From a checkpoint of a small segmentation model.
Model: 1.51M parameters, 48-pixel images, arch unet, widths [64, 64, 128].
Training: soap at rate 0.0045, held-out accuracy 98%.
Rows from block 5 of a small segmentation model, named by matrix and row number. Rows with one number belong to one channel. Each number is 128 + 32 x the weight over its row's rms, rounded and kept within 0 to 255. All counts start at 0. Numbers have three digits each. After the name is the row's rms in percent of the matrix's.
After each channel's rows are labels from the 100 images, of 14848, where the channel reaches its highest value: "top examples" is what is common among them. Only what is clearly more common there than usual is listed. The data: renderings of 100 made-up gadgets, each built of a few solids, in any pose. In brackets: how many of the 100.
# convs0: first 3x3 conv (model.mid.1.convs.0.weight, 128x128x3x3, each kernel summed), inputs 0-127
# convs1: second 3x3 conv (model.mid.1.convs.1.weight, 128x128x3x3, transposed, each kernel summed), outputs 0-127

convs0.17 094:094127115213112128123067161178098150152164061094133096193129145162108153066128119126098154069084153127132182155085109111114122199143122173138117103136118119132069114163110149107082079134152128133175207174140130176092130115132140126119137117169112139072154171140117173143125147099164159137132153104131103134139129098128148098147150187108116125081080097128034119163163150147178129139177
convs1.17 102:195146168097132141169160106138146127097153123089126156120138114126141112130148200045162085143134113144097072122078059074112101145049100088119097122132120129114188105146127111157136084142108125210073105168148181131090134073105129107122120045175117112112130118132126149137161166105108157100107128178148071183125130188144090152131140140127117121158089162105193099096139093135111143133161
top examples: has a torus (63)

convs0.58 105:151146134136076100136136163056106099087088158111108136133220155154110084097165129114171100137164079131196149169104143137144104113096102120203115137155162122152126118143168130100182124113155091118166180140101110160121109065115100106130114113098076157143077112092124182148094127168122164147161156144147150160123192123173143170119067177107175135141126095138093070125142161140073078151081
convs1.58 092:137146073113166115114130074148186089077069136089124093178072135054147161130159168159092182141137165172115162094183113149131132101114113132125154123118166158165134087038161148150114065126172117140126191144142111119110142123116086096109140158151131179103141161110102136102190181065164162113153121085188102103140122149135156092122132109116120137098135133149117155099130094174180092189130
top examples: has a disc (65)

convs0.121 098:136107112179109137164091146186100126101050161080092165123164122098104134096108117173166110077152070123123117123096073136169125097128125165126111100145157172144098160172148192123092118137195139115164212150126142182156134130112181123145151166088079176162123161132118157119114113098101133122156095106117114132136133154099098196179138107091064105103117112153093115060143071079123173106149
convs1.121 099:165139127142187131114106153116085137116098123128170077131120116112170154089071128094099063107161156141105134110174083082160108071080113150130150143152106184104177138115176144125183107164074098151099153143171189114130114159146128110115139110056103127066137169106113142164144157086145079153180189177155152104089127155095119089138125171142107105116122037143155094079185099113139132117121
top examples: has a torus (60)

convs0.22 091:165093168148131099101117106100128114138125119129092126088096100108150129088078079145200144160177126114170160166120069091170080096126149129138116167129161135134100140116116141128128119166134114222154088105102091077120134118141175035092112126154154134135069108107124152070128149116118049122120099074114099130094160207146088121144155099155142149116150120180118110120128114114131199064183
convs1.22 101:169128114171132107113114076134101123150138131134138115161132100094162088116126120158091058100103096073057105123150135093142126103043112129169107126145127104134121105129082159148097118116139143153104103087090134101118086118119131105129172134089122093141201079126167128079143145053223158108112139118124233125124175067162127147115121226143139075117123146125112119123163150136109098167105
top examples: has a disc (66)

convs0.85 090:120068104086156107136089104112143115152026138199085169133112128143139131138142107119175122092140074120176209169136150166097101088143100131159129131112162132166098108134151179126135127133145081177134114106113135127132173119094147132125117199067106115128094141100113197120112130092131117120138079149096115134133121142143109068181169108133152125136079146189075065119109124120099164030130
convs1.85 091:208106136126122161098154117118120188101117075120136106143164135103102078113110171115057072074171122107081096161111130107131085115165081122145102117123099090158129140123168143142182118108180197111130127131124106165077094154100164090079152114189174102109138114096082115134078125072149147080088172142162185193132119147121106166096101159156084072078126103120161132118097118119133171143118
top examples: has a disc (68)

convs0.78 117:092086127102123156121158142112177101145135108085103082146107038113114156097162115114137151119122117110145130122148115145126103090171123100128111149163126147188077101101088143097130170089081081086082112114118175117113136157147081169196121170170080160161187154171195136171132173076151106071141102170100095103116119082112129161160136120065119098188093143117172146113091167113099171115083
convs1.78 118:137148119154113118131163138151091112152085119087118134115153144131124191165095072117153162149144117156150177105050175185176103099238146049114080135091153141138117159126143113141106155164130151145147190134146109105176171122157193123178136086134136076203121142113152123151076129158059142155128122082145133110162127132114129100172095086150098125149128084142136120193088140107129115108159
top examples: black (39)

convs0.63 084:142114074140148118143076158136124136124152114132065171138131132131139130072173155148100148130163121122139103149145122097189115098144092152135144100108182024135164143129109129125140090156179147120177218192079070170114158108092156113164122168102104182134155128131111135136084094090079188108152074174125112132135102106125087184109117199077113134093079138154176146113124128142166101107129
convs1.63 094:163158098191209113131151151109081115131108172111178115106151099126135151107138142128089125095113121088110161102137132068114109178051119151125104156176155180151121114146133145151181096062180115188080083110125165114120125138097152119150121166061117107144170149081123185168136123144169117114130131087116123199072149159088147147175136105099166125137105126096188117055156172143124093112141
top examples: has a disc (66); has a torus (64)

convs0.1 100:064052104145125136141117101083144080082139127172084178140209144145128097148103106111115166171134169159162150149149107196129157121115169091201102082062146118152127141100131149110092144108093113179168163129114129084133127075130097145117048157141098135145127118103163208150132146132079120108126146087098093153109175106171100114094114160126101083126119113170165190099136131169135157121105
convs1.1 096:136138155125137110117115147117173159154091066132093123115220191094107145109140185101096158111078124092064135089120106145113153091155141152162140142039122112174090102158173159081150147176137167082128133132149099180118120111069151108088108161186159111212130114172121168116152127103138123148116136130139096129131123106136122162147108125085168129126157163099129127132132017129113064155127
top examples: has a disc (66)

convs0.62 107:105116082126181115119190094153129094143099131062124125105165150131101119162113087179172137078115171160098118127109096108092136019118126112092089144095106087158158074127139105099132131138084104098193154080120099194095147164137121148150133084156118134132182096140138138137148122132050113160182144072053172082121087107136106068155127154133099159121128082133107127111137136149075108111150
convs1.62 088:120081152145056107122130158099103132145145094110126119142037145107143159196106044179078105134142164164097167131123026114120143135133135161091130085158126179166105162127163136180102110160120188119133183159145108108095168133157106094110145165138124214129107152135115129119164141144115125121150147094139077191123122106143141155165126092141211118134139143172141161143134091144124170081122
top examples: yellow (25)

convs0.49 101:149209178153063131099151161152143143135154136133116164171083065161128130112116093125060135138138129100099120172168125180115131084130113143132147150127139155159135117077092156151131101105174077164150158087124143089190148145116140119133175127084087100134074203105105100110115206118096136110133161096136167118171114114154106120116075070118144086067096120134097119131116187107125177087056
convs1.49 102:163153083112121103166078173142126127119126144140173153145200097122150136116132122060138111132163137116164179122069121094113127161158146137109168168179131093046141134104149146142116153136098052164155129076086123082110104062120108181137139042131079106084162148155111116119169128129166103174131204141136150129090103160097131147168190130110122114115102046173125119135126160109090157126133
top examples: has a disc (65)

convs0.16 099:083174183121111104100101155151098099146145170234111092132091152148150174116147140142135164142130182121148089153084118140116168140206118158123155148170144128107097105089134106127096142155198156119144181143096020155180131143144161144115148119117121114151135137117142136205117150093117158076120115119209116120188114127141117102131101166090136138080101187149113150076156127117152158159122
convs1.16 104:132109057116105091166138146102083147089100087108185121097160100139064123181120148148104115138137058065086110156153084095107110188038134142144131121109121077112140161093122151155155139110125077157104073157147125126135082162112142136057177145144125144059132089103116149114120133110163153073129180112125132203126130144191087168119129141191122169123081133102158126118163149121136135118167
top examples: has a torus (60)

convs0.108 109:107083185143076171115139078097186116125175208131108131178198136136124089082126169130105151131154145089114103161151128196102187144116145142138086106176166104172112114102111093117113148129152067139153144109123152119070177143081126107120136136107143106195076086130131181108155118110105139086152082177140095130138190090171071165176124129155081105137120190114133119142129154103146153151107
convs1.108 090:164120112138131144158111161098200136117104088119140149147156081160102148117141161108099149074148148091150153118135115166127061129190133145095160171146166135159119083166129153122162151048141178092143149115094143091124158064103137127172132106175182136056248101138137162140139122109134116106091107119150104120086152136117173088078127095141065097125086151134113131166211110131117138150139
top examples: has a disc (66)